config.toml
encoder_arch = "transformer"
model = "waveform VAE"
dataset = "simulated sounds of rotating machines with and without faults"
train_examples = 39062
input = "waveform_16khz"
bottleneck = "kl"
encoder_norm = "layernorm"
encoder_norm_position = "pre"
encoder_activation = "geglu"
encoder_mlp_ratio = 2
encoder_head_dim = 16
encoder_fused_qkv = false
encoder_bias = "all"
encoder_qk_norm = true
encoder_parallel_block = true
encoder_inner_norm = false
encoder_wave_strides = [5, 4, 4, 2]
encoder_subsampling = 2
encoder_layers = 12
encoder_width = 192
encoder_positions = "learned"
loss = "mse"
latent_channels = 64
decoder_norm = "groupnorm"
decoder_activation = "snake"
decoder_weight_standardization = false
decoder_widths = [24, 48, 96, 192, 192, 192]
decoder_blocks_per_level = 2
decoder_block = "plain"
decoder_attention = false
decoder_upsampling = "nearest_conv"
kl_weight = 0.001
init = "trunc_normal_002"
residual_init = "scaled_by_depth"
optimizer = "adamw"
lr = 0.0012
beta1 = 0.9
beta2 = 0.95
eps = 1e-08
grad_clip = 5.0
steps = 12500
batch_size = 64
epochs = 20.5
lr_schedule = "linear"
final_lr_fraction = 0.01
warmup_steps = 370
weight_decay = 0.4
Rows from block 2 of the decoder, named by matrix and row number. Each number is 128 + 32 x the weight over the matrix's rms, rounded and kept within 0 to 255. All counts start at 0. Numbers have three digits each.
# conv: width-7 conv (decoder.decb.0.0.conv.weight, 192x192x7), inputs 128-143, a 7 kernel for each
conv.8:137144144123111124131120143107085160144133150130104124091100134116110108110132134158151146112111183121134125132133136127128130088131122049122190109126122126136145145139138143143146143139141151133114083071079094127115116124117116122155122138153190151167135159141128187139124125146143121151133123146157143148136109154141132163138039111136
conv.9:087103102127124144155182045166077168056167181069179074192065207104086117115108110127178113164110130141145148149150144147152162079172089193082194065160217192229173221200138127135131125135148117121121097131081130136123144129133091117110078092114120117121126157110156089214085126101118132091135105094122128137104141115104133111142150108164
conv.10:131130136144141142139129141080109147134133140127131161165150139192163153127114107101150133083138140135163097094087089090094097112155143134156148101143137139135121124126123117119120120119123115107111137132124129146138136130128130131136133124125102103102105101087102115120126135125114133142139135149123111115103112152100117123113140155154
conv.11:142139126132128139124184164130190137131154162147115128153120146144114148115146140141112140087171095146111124123120110127132138128087149116151111134091068101095086057051120118118114115121129135095121100128110092107122125129154153168175083183111162083133188184155160130176175151132185125143162186173151131124104141104128111106117136146117
conv.12:112120129137126138131152134112180154166073156175120091117147157157117121103159157092112165189142036136150109106100090095117132086031091252225085038112138169136113103158130125130127122127137195136057059145169095243189142115173193165161081153156132082133077099205207105082142100096149192164095091172180153058080176179246176069036172207183
conv.13:117121124127120115109083111176151132126094140093104085123170157101109132167160141091159171160075089137168145144155157156164166075114211222133056100146161155142144152165140146147145145140138088064077104148154097163129118132150163163127148143130115102097151199174135059079132119155179163114096122152132081082132179144166086068137183188102
conv.14:106086132099099107115098192112098136116145132137155178114162120118162134141067154065082142111124174102182104115114124122122109165146128094122158137098070056065091096044108102110118115122122065150129152066152048189195187197187176150126192118157050189032086128080104170107205115150064099112130108081159099143113116094089125131143074129105
conv.15:136124114116121107087120147195130161125079104128145128173151151095086128152150183156152117182123152106096128123124132135142150097148138166150138128126122116132127131148131132129133136135135122123141175201210206109114132146154187189192131126134096089059196159171122099070058144138127111112134114182123115094110131106066089081106126174130
conv.16:122118122116125124112097117098095160095139140163143134116156160095128108116112148088124145146106165075158120116112107107108110111078085159159171108114130137150140141129126124122123122121121174175148157174203214136140140129119133139107147125171127161146134113133142143062096109118101154143120110128174158107113112135134148136094110171183
conv.17:131111134141128111127135118114115159136132177171113128101145109115133093104119131142157131186106138084150105100085079088099114092113093190180139094128165179158132135149116114109112112118124134121097089125145152186179145130146171162060175129118140125150083113181155176078132086122103151160113118139138150102112106180150154106079130172162
conv.18:112102099090097086089137156064166127125155111104103210113103131126152154112110116135105118072185152118150140146158168166158150166172103056153136132125091131088108124120105105103117124118116129144197181075110113135159193187179150138128116139108127171148094116045095170131144146151089102167146149102093144160128101124130126177143094111116
conv.19:096081101107121131128109118127169141163143149152102151099108108090150116082116161128115116166151122110140100110098114128144150146111077139187138123105101129096105074080098103099107120131134090102080066071139142206193148151142157180132192131122127161083114122159148175099132105140096103167144108109139177091101117119137139125095106159139
conv.20:140121115116123121107155173111149165120159121115151165080091160145099128124147109118144138131147165108114131125127125125131137110106098109156150136129122134122119127128119114116117117120122124116120100078108142127137155155147129140169113145138159123123175129121161184148129151112105143163128140185157143141113102100138144135123092114135
conv.21:109118113098099087063076113102096111106095109150134097112144107109097124136143166179115148145123127128139170166166153136130126150144117187165157165210192187197210229255137134136128124121121101115104117151166178160142147118122142136199101136146156137152081084086106087037037120111096122103084093092125124083086089080141155133095139166151
conv.22:136138146149130137167087145122182148146115121128142162120093047131112113112101167184048104133208128118089175158140136137125117158128075102195180108117106163174152109084126120116125125122123143181160109040077114188157167152168145115151145136146110132137060091094137170163102146134081100159190117115127146148106112151159172158108120111161
conv.23:138142144151147129117142180130189105138119098139103081095155190145120150156156147091127171137139040100182163175188190182188189115115160172179070024106104130084094107125131135139136132131128122095103117155224142134127135128143157184131112136111115134138148157170150061042085133140179147125103085176127127123101181185132115086110135188141
conv.24:128135130144145128134151120219187083091115130122097062112186181080137199231183130138160123169122088128152114115119126139142141137089145173120102140134138145140133139136127138144144139136133128111092103105152176114108109123141149152106133137125083117145189186203108045060076130168219164082112143125149142137103096097139132076135136121130
conv.25:150143137120122131136035091055081066095066048091045052058121098172168153134114118120092116109098121122152121115108100091091090166165134135126139126182152161162178191198143139133126122119123034061037051083106108099108092084088084077093142125143128158139102122139110107077093150182170137120129126089105137107113114105119138119121130139125
conv.26:160169144132134131127145171091167149130138125128122165132084110169152130143131139106118128122162143122143085087088088101114120169113139144125129170112092123121099110112139133130132133140137150136118183128108083087100104119143143140152140141183119137111139140149158161191211130102115154139153147120161111138151161119129164095140141129096
conv.27:126144141138128151155121172052138140110138116150127112170077121188064168061131096128141165044180123175102151150154139135130137123207129117138124129231153166172189213208133125123124124131134110064107107144067172111101136095126108100178074158053176123214115132078180087162070151107134164144139159169067111153128153135089127145084172108192
conv.28:150132120080082099115137168114034198075183105090100121239174119131138140138082090180149145091101198110155114100096081086093094101149143120129137137094112049152096124140136138124126122129134117117110152230129116170156193178140174108102114075132138143185202146095064100124169198183101096111140207188159113098108113178121088155081160185141
conv.29:130135144145118114102137132150080160073193095112141084193083165176125169122136115157120122136114149111132158159169173171160154157116151115121106149080072042075057088084134137145144140134129124119134112162100121122118109116133138125134120142103153113156113105129098082136093160113167131139139142112110106118100143096112127113120136120112
conv.30:137133136119132137120114087113140135186133128101130101116109100094096116123141123153164107103120094141094180172154127108100099140164153161161136173151155139141151142177160144129116120127136074102103128153140126158168155118077060070148135125162178128146139125118165106148113168158151174154128141092107108110124143113115127135123146136129
conv.31:105111113122137133117111144156183228173141171168189110074119151107126103165163181145107173145146118126121092091087070073087097149112114175162113137136141113120116113116112118120125123118123168176112084127137164175155154136106118132112141101154129103133089134156226142099086100099110206148107112082161125109140139136134130144057149129139
conv.32:142126129123120108111142130193094156174136100168179140095130086142101081096089093137110117194085181111125151155163163146136124159157154107102178131138134101105134130139128126126127125119120144160159122108111086139153142148134137130110100120116130140139084085139131183154166104109118127152147148106091125137150110150147153157177098150120
conv.33:126131137151131132152153102228122101185054162121128104065146114081185133194178130154151113208083125145082094093085093095113119103122130179141151115125182141132146107154118119124124125117126132120101078109161181088099108124119135147125199113130129104110171140189134124078061097164148166135086087140146168113146103153126108104119115136151
conv.34:192189193191164163169073191046209049129111133185079121137144131146190105147102168086093239034157101163100129132133138137131128147062163133146076167198199229226187206185119121120124119127124086168105162083173114041059097099130108126074212115184091223041102114096121120113124129108168177116123138128162116170116176087123110158129116136168
conv.35:130120123119118123145147104121142156182134109088143172156149124149182129122135125134112125132142121169100083072063057066079088125130109176131148158124179170144136133140116111104109111117121084108124154162118125164161147145133147135096152126153148113131133091070120111159120140115087139140149146138136121098147125137133107128116178121150
conv.36:121127142125089080091116121182080124147102080147090081102114110088159152139094126133146124163079146093105161166181179159137115122129150134128171132092102057073089130127133143143135125121116111123073073116171167155162149146130140105101148106141083171095174142196119170127133121173173123131145119106126147107095106136119121112126089146163
conv.37:127116147138125128141117111106107198101130146123154076175140115121149149168072163112126162082113157117146142133141141142147133165113136098173096124150170153170134149157120122118113100111123096144166121107170124140146115121108134097048194132161113211095118147096131126130143134131163160123142150095122146198087124143133108210123137141113
conv.38:131136136123119127125102142090112175176151097099110137095132117144135118146138140152081125097118175140148087079065060062071084133151135099124171136133123134133137139130122119116116118115114110111125138098114116143124131131126130131140143137159135122126102148114124155136146136150129150156161137092116100139143107140143123142133095121143
conv.39:108116111113102085080138169178155176179143131150145101122139140141118137171148134121117143145098130157117122115110106111119125147141166149105122157106100092098099103111106105102104102104108119126137154158143127175162158159161173173113113104129108106117144155162131122135143142145161161144140143098107095126161132122132134132159152124131
conv.40:122122121111101099100182124124111140183094119099090088137160160110107113097121107125198130131095118176101155165165165166166165164176135153136159173100106099113140128143121123120125125123125093091110150190171172139142145154160149146156135143147160159162166140129107092107077138127118136146123133109102127082122111098080143139149146145130
conv.41:121130121117114116128085172164117176129149140169168138126118126096089110169150126148125145119115155104152136131128122126123121142166190117104141117147146131152137150150127133137138134134134145168175179155108112147124128150137139119144138115128107113134154148138098132126136116148162160122120121107095078162169135178117125158177151138132
conv.42:134139141131128102100046212101182159072189109133132222128131105136147158170095086037034178090186175060194111112117137137133113128128176105179115111187137173126113137147130142146152144144142139163170160085122090158134136133151189137164142129116085144106063161091120184094194103137121139146131143107145106136117133163171093144136131196115
conv.43:153154106100111117121073097114144089119079088099121128079086130240179165142148110168060124100182130141061110111112118126121127160144168120158142186159148157155174176179127123121119122122122178183183164156180194103093100117110096094091099148096166127174111141159161160164107153130164128145136165105102124144104116118156151140142129146157
conv.44:130122118113123131136157173152133216255196158173147121123165159078096086109145138178146142132087153164131091082072058055063076130161176127134200181152152148162166155145135135135136135135139147126117136153141125142145132128107106115101116132159153102142141146172135154146152137151155149153153150132109107109146121137136119136163121136149
conv.45:120117124115117125108107210086208066253143095167136125114140152215038174098179041199120167051186065206035145152152145147133141140152141106142136183152111136103117103114147127127126128132126125086107108079073112166147177122155095141200042163066132046139096100079161098199076164098150114140141159159099087151141100073100187128122116114109
conv.46:115089115103102084082178119203172167216139131170127208166186201159152151126151062060176076190101175175145140138129139157163161112128096151105138120095108112080107096110113116121126133132137111117119132115103108162161144150157160161096115125116121109136145093181079148139139059112104078136087113100095156081166122089079151085148102144121
conv.47:126113123128121115106147153111169137100148137118131138105132085135103125159113155133133162122162159096169124119124133126125124119145152115146162112153144150137124129126118117113114108106107161127141142076122123137142136144167155160171130146166107163141113162117162170117179134139136162125160153160133097164117108157181130124142105133137
conv.48:142147150126164147157062184092189156042143110169121173053123156095083118147159122152101148104129174077194100096083083088100107156100172136131112138137103126120113151111110105103108101106117156181166190094151156079092109138137129090180138144157076079089158134171106177064166109093141139102055117099141101146171101088102151110180118134090
conv.49:124106095114113112119094100069154130148178049143196175169155053160101140107077195137076124067171113079165103102099097101101107105123158094138157076159139177136174141154146141147148145146144102088200177132171110164157153118122124107103038199103105155115132104077136121122127132086120125120168107205065075161093140219140056127124129155141
conv.50:104102142160145130144113106086130204169153097096100191164133074124141108110096164159135106101142170123135123115101110123142142126132094121130152142112133168194160155099130122116120127136142062129157201166119106255210162168210234206066160127187090092082133103080091147132166139119066115167181164141126126118153141155097134142140149145149
conv.51:148149147154136144147158122156126089094089132169170140138157083157163137165126167142158102160121123094106126133141146149148137117152129118109116093161174157164154150142130129123125125128125158167185192163164124084098095125128126125051136100114104158152105080111101103066092112127125129113133108162118121150119148152168130145145130142135
conv.52:161137136121118109087185052156113139095119147142200139118155113138172138107143124085146104154135117134161089095092100108111123090164058187077155081066081053057075065083130129123124130132133135135206123162099129148158138155176170184153116160090161031107113133095183109138103093147103167117143074128129159107161085135128085166092169075178
conv.53:125125129128131120123112129109170162156156135137184178096112123125088075121141104123113139107116128126105119118110106106104105112123160138109120131124118122113117120122133130126128128128130135150177195150124133148139128127134135137108104119147124100154118141121137151129114117102121165149118126116118075140185123137105116128179152118156
conv.54:126136122160152119105147250111150146199099098146129181066154099110168135178075142063098132136170071127123151145151148151158151112181088061178138171114097105094102119142126121118132132128126099122113113110101099150156131100089140116125169101135115116086105103122091129078133118166065083155144117156084150127163127101161085160095217133146
conv.55:126109096109137148152196202144070093106187102141147152147105096098148133171099164099085153163117140115191126137152162154144128187132112087109144159140130147156161192174158145127123132140137088151155158093115132097158169134076087070126105035176127217069120116083114145128148155139084086110161132063130116161126132075117150141142100100078
conv.56:096117135125133128124140173078130190076178159121122133142130114117153121132098175098126174077132156106168121106125128133140131150108102138160087138099108092132073113092133139129126126134147124131103117138096118169174151141130149139120159106163118139110122150089139138096174123139104141106101147105162131120120138151124108168093160128119
conv.57:111118124141123136135180048197061162076138129075169092170078111110165113133100153110138112170103152116124146153158159162145144095154108150109140086092147104135128126134139145141148140134123178138197148184154154125129109120103129105062096114119120158121115135111130089132089109133104143121138074108095108126123144143175066172108159114160
conv.58:144129126146146141177119117109178110123199124101162120108158137142139148131152105149170109120170084124150145145148142144137125156135078155150084182169182148140153129114137130120123125120133129155116110148144111136149139074131115075107159109108150113070175129103179093126157179126097166121087168109148169097134151055058157156078179150073
conv.59:127136139130128134140102135104108116151117157144113172162152149089140106083122118105122147130140107150112166173179186178177171130146102144148112160146145141144153147146146148150152153149145113146118124162151134117116118112118117119109151091120156136097095107096104100110104113146112123142130133114155151072118154111121143118095158139127
conv.60:134127170160158160151060129061088133081106121129147143113121102104150154124110175127102170115131140101118089088099115128149149123089093135129124113148150148129119138119111110109117126129135063107087077093118078097091102109112111114136173110138111106043083119070152137097149115115077136144139121078141132098121136118092106126089117114108
conv.61:089105091107095102063117125094160078188061109097144151098215076089174088136092171130068172101183098170081096103119134135133133082150108123152126139060050096057117025090111121123124119116122113102142115132164101158138135136138147148113143138120139135130067167067163128141162057130061121103148137136117124126135112172218039175077121112127
conv.62:165160165153153168148217106163136106128158197161077049071107152091128139186176150093221107172042121117152148155144143138142136150084158153126093106110120110098117125120124125133132126120132204138059110085156131131171124112122133133131138093165108189110130102201099104072134129132205159098083101131157138164130134114186204067178103134098
conv.63:080098111113113095097041137129184047214105072166103176071187081163120138102170109170077095130146076159117149156156155157152153159126150138130104126189149158093144123150132119115110120128146159116121086114097142200148140128164159172249086162100168062210141099139098146096155152136118087129104126129127155083156114150104119111141096139121
conv.64:104104099103116113111140152128133114135178185178158145160139149106103123108106109093132145112147124118158118115108104107112119104110131088105124078111116120125127114105123120116115118119129176158161150133123110150147141142140144149121091135119132133136151149140139140163180127128135106117143125161153150167154155169124121136130104100109
conv.65:122120099097112109099146179144116100139085131143155155080116128140196088182092152050110136108121146086126154152147145141139135150067196051153100208148209133155179189166123120116119119121127129176107157112196079156181161180135153106120243081210074182000127059160090173067198142118119110151118137157167093136133143060151100140149123195115
conv.66:161144124129143113134137120093195081151155176091133169056157154124092129160160109168160146098165101121132157157152138131134141118170130120146105132130141164109151146118137130121130129126139144088141144057134136075085124121110097109152103158142083116139136172080161158122182155159107172160102171118121089148152119134116096132141089147109
conv.67:128127151177150117118174118167101093176095123129150129111126105171138182130148090146185068182110121162086142164175178169161154076132073154070121118103089096042077092125132130135139138133131141149121089128114142149145140106128136171162127136107171091168149094152137116130102105124110101101102109152117159109163117108067160085110133120138
conv.68:081102114112143136150192124210109104105174139151152098158089164133096147124173069145108101174139130122142133128131150162155133141098163085101151156156169147171161149145133133130141144143139204139159089094054125103126130150148125116199051143089139107184119103150090079175132134105159072100137151122166136152131093094170180123147112106101
conv.69:108112105121129123116145084153116117069080126107165094070106155134130119160160145107131126166112102124138131134125126133136132151122124157126093117107134105117126129134128125130132125114112122119137133166164148130135118124131139138098126120118134113115111115149144062064078124097120179116083094098119105107130138124129117123117163139108
conv.70:177137152160153125116192099159188094167058183104173165137223078138184174146131125088119110143191110195144099099085090108127142094157059143102098116092099123085145105160122122124124121116125172133168128149128156115149128129136145149151155140103124065133079167084151099157158128197100131106123122139118157102151094144183083126092185113160
conv.71:122115121131132136142142109183196154132145124098096162178146148087141160151165149126143088180147131140155117114115118120126123119109107158133114119130142155151148142133138144146144142140139099109122128113108111133136119118124129123100146137132123129117136122136089094120133128132123104120123116131125146106126130125153123082120141123129
conv.72:132128125119123128134127114090161240185138138112185170026072124104066058136172179186106146118141170111109147149146143133134139143137107107160164134112131133126138130127140147151161158145139133133149115064080093155153156142111111113101085120174118107126122148119189217120114137128116209215130124111109090149174101107148128169126086134113
conv.73:135124114144114100123138137137080155140198157095201091151089166149160163171071169116053191102142116141174132133152142133147140150116118075145160130166187174185173201176141128120128138138133123155138129079202161154158130128108140145095160101186121220053040184079172135159102147149107138159189094093161121219088151099193117141147107128137
conv.74:147140126135132119126095142212059116077176126140150145116113164156179112160100085076088160177078195072185118123133142139138125137096170080091154111108127087092085107101123121109111116118128119127134112082114099128131137160143158122125149098125091173120073105128078189129178123127104086145142151119149112149140081123171105128178064134128
conv.75:119126124128123114121131143075161129157149139142118130101156136148143142139131115096123131072152110134159099099096090088093096119143106133149126146136127138122138129129123126126131130122126096111108109128137123143136138129132135137124136140136127113121089116102147114091130103145128158144106115102111125130126116126133115148101139141138
conv.76:114102103117091100120076123099134048129027165112138120109100131155082118107088082094097154111141124166075115113113108104089087209106185101120116117116074089044076060088129114126118113107116123132154146081183103203150140143119103109149104113101059147049109167133146140194099173121167115114111129094129088155083129100101148096184086173139
conv.77:097098101116125126148225048196069182100143114101154105124139158105134150144156063185182051202035171077137147152144156156155147093147089162080220085141179154187193144136120116124119116110125122106098112130076139179160155138141105127119105130130167077191159101146074136153121129102108121118115123135122138113160086109135148083188104151128
conv.78:090093086101092081080125131107183108139154141137133177096129123122126110101085051033126144116176095118130135154165169163137108105128140136143114156148145175114121112143116123127134137133136161120147107084085130197196198160157147116140091159111128101186098127127153168166208107141134141151127151131122125125144107136189114126114157126133
conv.79:126115112120110099098116152164095114092083140178135128164120148097116132125115148172104135169103132124115112115114111114115112134144144102127147134101086081093092096098110103100096095093096142152152136140142175118125123137145149154122137126106107101076140141160094117106053130127120082110113112145118138134093098070125125119145108114113
conv.80:141145145145138134124131114100152151148146118106143111091138135126121106150135120097152129123128137167141121117109100104115121124141090157124094125126128118108104107112119116115120119122123096124120125139130140141135139133136146150111149104150118115153156137131171151135147134123113173134106137133132136123156145145092131148096150123139
conv.81:101082095127142161132171051194092129142121107119112114142075128181137171089189119163181079161107133131115134143145155153148147063158141142075146105169182169139149133173123113116113122133143187147175097188126152180173122119106069083175128187076241096164143120170107113171073142156174092131179133224123166126156150147160134121171147104148
conv.82:118121098103110120106108205100152083152056149168132140128122168142116102119111104085090191104163076182033117128134135126107095135142134141155153130100057082081093080078138134128130123120108164171146162155160123114099137117127089114085084068121117113096175195169203163217124137129109140134132116136146121130103135109119121117114135096185
conv.83:120119123130136127122141190147136154107122121131115187172107109139161170161172190177095177139152131067135126125134144142142136115121152109140109106133127144136123125129128131129131134133129136139152157157123100132133128126136156151100104129111139150110115132115092110092103124125102085134138113156126113114118146108160094114129137159081
conv.84:114111116117136132143160098102136157110124138064089216155100132131144120089132129162156092147159143119145127121127128137137139120140103125148134137119143168137115134130120126125134133124114135091139169157105153159142130127139134126092115134145136093148138112100090133113097152151087093174160138159131133084144140125152127111114148134125
conv.85:142144127115115107093182174160114161116148108128102090208147176198175185119119141101138130139133128127167090092099098102112108159109100135138129115089062053094064075067125122117121123121111143159098116209181181166176184189197206188129120103122115117082153114135123070115110158118132086101137108127157155089079136088098159114072142135119
conv.86:093093134148164147161187094146139164136173154173080143124178105024184059128104184117227051197028213067156163170160159145147139173105146137144108152122171156171142171151109115112117121121123057115063124081147103152189130138104132113006234035161073201089210038184057195054162081117117122119129125110127114135146141117130166098204089150125
conv.87:124132130129130127125089122108150113173174137120139172101141113132136103086099096085117134127157108156185106101100092092091096097129128142142095136120117122106118116122112113115111114116116139134126118120129117136126118110108113116154144146138149146154095131116150154144171120140125153162142157099132122091143163146124104129123139155120
conv.88:114108109118127121125126120132072152178170112130138071075134168124114109162162172180115153113061174134124092087076061058065084124134164096087161122137151123128147145138113116111112111111114116091113092108144153179178171143110119137144118134137123118139113132141136154097094130116132133107101113133109087156147104134143102149166076115159
conv.89:097085118078099113161085094245029223078197123156117104162097124154115105064175090164124115162058220084151159149145131128143147159108196150099091145196242137206155161165123118116111114127129108122157088237098199194176146151089119066101090116022193033217147097186099172138162167129152108163102156134136133063208142138141125159112171163096
conv.90:119123122138150153148119064132163099138106134098084078122114113095131176172172169172170107144173105131098130134130133142148147111118121140139132141137147148149150141150133144149154154151145118087092083087102109121125110100109105116088116153118114130119143146159149105135103120138159133109129133138125143137115127122142121082101121111123
conv.91:090117137129112113112127161084158111185152118116119202099149127144173114084087126130092165104160117137132124135149157150136131138112112119139121159132126141094123123114112115119124127118118172159162158109163133203176172161178170169141118121147104146100046090060120149095140138146085144177154160113147127100130117125178134141110128135119
conv.92:150134159158142142124147157131120161125095171107103137114129143134150100172166119108122143149102121156106149158147128132151147097127121162120111131138138146156132144138131131139137122122136145127101154183101104137144100112132136136091138109161149093143080152140104088128157117144110171132087138135162119096166139105171126115112172128125
conv.93:089108102109114126094169052177100122095171143099167129142091164096157111134122134054211034176098127097146140158165171165161143081168118187070170155121130124116111135109120120126116121125117077139094119093094079143156125127126121106061163083152132137052175089137125068128105115158139136089169105147161120120119128049086176092121160081127
conv.94:149127158122130108125192096231070190045143139124183117089101072094162119113123113144124117205064207028168128134152167157148126169090146107099131063056134066098091092088124136142144142134133153147161092099077058080140125188116183138083130082100112119152177151176134198111178138136137144139123132111143131121173121171148107119163064179081
conv.95:139150143152144133125112177123054113199139118136110068123106118186092106110165114183128153133084079134118172173177165156151149105162136119098137102116052044060071076104126119118123124124126115110098139223125138124094130124116089118174087109101161103212132130153145086144067142122100111143129092153126101106167154147099148130122155117122
conv.96:141146155152156152145138131113123134119109123131147134126138104167144147149122125143127122104127130126117094086075069075079087096132124130129132127138141138140147150159117112112109108109115149138149155149144139096097096086088087097145123149152127144143127121117121112105097109105100121104098113168139123145138116134114106112114134123132
conv.97:138120119130136135111144167103130175157125128164148137122139138178119141165149121088181148089100145174170123137136131137144149101166145131104107119159133122115110125133136131134142141133130146130135176140117082162203196133120126159082097110148131135148128129127126123117135103117125151131105112168099090156169150151123135131155157134119
conv.98:103141153133142107131111180095172151069189141145074163149128153107187152130104147108132120110157164082177141152163175175174167132131106095164137093155129146159127203121104121126135137136132147189150186122161165121088109128146162139098185120175119224166174140111093161083160112152124127144148141135179168164098152196099151146149106169179
conv.99:165150126122147141125162126129091157189132136098114152144127079128170111094123143186159103162073090110159155153150141129141158102122110176145128090133151130122116092152137132129131131124130144098077126175123134077118119120087127170129144107167178070148172110137118155119085172163101122175156113177155134070145164190163131102107173162122
conv.100:141137157162139131119122160149126149140156078105091134141132142148138137145112126105137136142100127121143135123115105107106113126137131162141135144126109113138110170145116116121120116120117093147126179173188164129152152142148132117123170118163101157094120132133088129105113109124114121125112107108113125100108143118091126118149157168168
conv.101:154151158142117151174188075161145107103188127146113107166135145112190134154156105134134132147108111149130150154140126126128128092114148146127122151146154138167175177130136139150130111128143110155096130185143096102102058093122058054056169118132150124076101127169112107159120115114174133099128151145157120111154142063178119114145162125114
conv.102:138108102136139102094139123138207157087156130203175088048152234098068143250230098060202072018111202216145126120100089102123132187247185057022110239115082082104129127070128119111104109121130112145197192103087112170177125078112137136091109177163071078092147152159132106104187111132196184080031149083006110255241081000033133207214092044088
conv.103:145147143144141150154126200087193140154123156154121177163146099100105146140112126134121147082182090122138133132126121119122118098125109109152095091129107141143145124124129128126124123119123171185179204165152109124120124123140093088112103123130130126119137146114119125140153143129120122136135134165136133140108160183119134121126159140119
conv.104:100100119147131104096137147171190134122216124159175115094160154065121133190125089123164085142153180161128143148142141146153153149151112082081145188067082085099127102082129125128131131135143121185212161092100118223192118109169175175047162146140125113166174122145136130140187131136161168101138182098103159220160078075079154178173100069119
conv.105:110123128123115119137096154169177077138125134121106115138145084145161180143126143224061133150203138121053110115120129133138140175118108120153167163127125154139153126139129125127123126131133099140137100118149155176126123174206181162154157143091130089142096128100113092111076140152145109113145169068151174114077076110158176144103105144144
conv.106:154138149167159184144159124114178100128144098161148181099108132121105117146113223132148129167129090151104112133136146148132130119174090203117094104116103119111093130103122128136151152146136080084126161145162139152162149119142075143118106112157103167109160144131127140088081107114099173136128093169081128088116173164091101101146180095184
conv.107:137133129140145134109163138118161174176122140111149141102114134160130107132169157089158174100094088169139169176182186179176167110126147170118068090130122112103118113134142147153158154144145137099095137133112061136152153117104121130093109124155161132144103146135160125127122121125140179159119102159126092097175209142159099116143176136102
conv.108:123110109103118139136049091055140126111103092112099128093130104115099136102111129127077140091140135110148091084076072077079089141119137124119120135115096116100115109105105097092088095102106090078100108094107087106097089080084083084209159209165136117076101149129155133133180128120111108099117140119108100126159139116101090093110124128086
conv.109:128143161156148160162097124078183073079128120146129172155109099147125178101102134108137112069167098114137137141155155158148140107128107163149090136102081133087081103114133129120104094099108137124143100125120150102084096086132134131179110200121162165154134123091142094129129116123152106091119142128115178117102173157098113111062158110131
conv.110:132135131128133130143085149171115158150082131061145161109128162134121078133140048133046178172067165174030107102101106107099096169041118189113126193126138141146138131148128128128132126125127151147106123132091131136117120127105097099223129099179171056141119138112092149155090168115092141140094139076232117072187090069142141095132118105128
conv.111:123114120118102102119123121133107166088167117128129159170150137089102114084065089110134139126114180097154135139141147146140128102068129105114127115095097105105102119100124123124124121121121154146171158132136126121131130141145149110160133183146162167158149135122108155153172129105119107125140165172160153148126138162137111111144116142097
conv.112:142153150149122120156114098160193070178148091117163085099163095169102165132130088203141109125159110169111139140143143149138142161140136126114111151144129127107148121109133123123124124129129121101159101085137141139116113115147135131168094163130103108178167115111174123154139162106162153103116154158106116172111098171126148142141100129155
conv.113:113124125129144122098102125127110123186095128085132161098124180155168099135166087082099125187095107202113132144142144140143137155092069175104068131111112110091089095107133140144149144137133151150099144157124128134138143134120128173156165083151144089101111120139122133135116142139093157159102122099188131075202170086147167101123173128137
conv.114:124113117119105105108120154122145131104140101171132146135125115108100146137098146108141134115136165098190092089080084088090092112143161099123142089122113122110115128121107104105098100102106138152179169134170162141142140143160157154142140159126095144089137119118095136097118103114142101102128097144105121165110134147120117147163098159132
conv.115:137130136139155150163178212112130180163163109171159127168124136209037184126137078201138145112142169083126149149140137143148146163150162042104164138184117114141140175167135127134141136134133116076124135109087120133109106089092087105198050133092137125176136140135113111128115182066111099114107142189075081208143107156080135103184126171104
conv.116:123124130131129128131115179089073100173131148123140174104099124120118097100138113149131154118110103170095100106111108104099099116140133117108117161129128136126142154151117117116123123118118148152139164153130138143129130111110090103157137103153186138181141131104121125107081144147088117154119125150161099103162136132099125130134150122163
conv.117:110121118122119113072057155095190034178090119191137134130136122182061143073157089180050160102220038177010139151168171169152155145134134109142129156174101128101145091141126133145141140125115130082108081134102122170133134131170152184214023162051154046168066127136156062158071110101162105128144146140089139086112119120122127120095150121133
conv.118:141127133128116132151119079137141124169142101088086078128132181162200174126128104125127091150120101162130104094088085093100108134091091130135099155091119107119124119124125132133139133126131094127070057112123127136139129148158135129135225177161155106099134100142119108153133141103127116118099132074135170105114135098082146103112130126111
conv.119:148141150154134129141179092145095163075168108155102139102152101084162113116126177112201059206051144113190132144147138137137141106142049203154102104169207200212200243207128137128122105103115159136121070188107171101112109133145180159115125137148178107186209085173088155078168122151103159150107103122099225055127161157149111146086147096159
conv.120:131118127106114121104089108079172110149151145102108127110123142079097103092115110064122124115139118148153146140129118110106105172130138153116119129135134188157171180170135133141142141142144045047066105077108095115109103095106096104141151168165123181149125131112136122144170145124114130124113114094143102122163157125111149111143140141123
conv.121:129132135131131133127116100128148167095156110137165160129117158116122127105102130128112129179159136100146118119121121121124131151114081177176125083126127121111105118114124122121121123123126119139138128138151159136140147148141143138148144135127120122128100110129167152120127120100110156148130132103135154107106133170130139119094141159159
conv.122:106138174190161140116147099182070130090171180133112069140138174100103140154109103116199102160076146132115134124121123132139151092158126138107157101173206129163124184162137140139126130136148201162094080125138145151148110112121140126128154106123097133151118124163104109124134141168183124094141160134136142131106103127144181126122109107176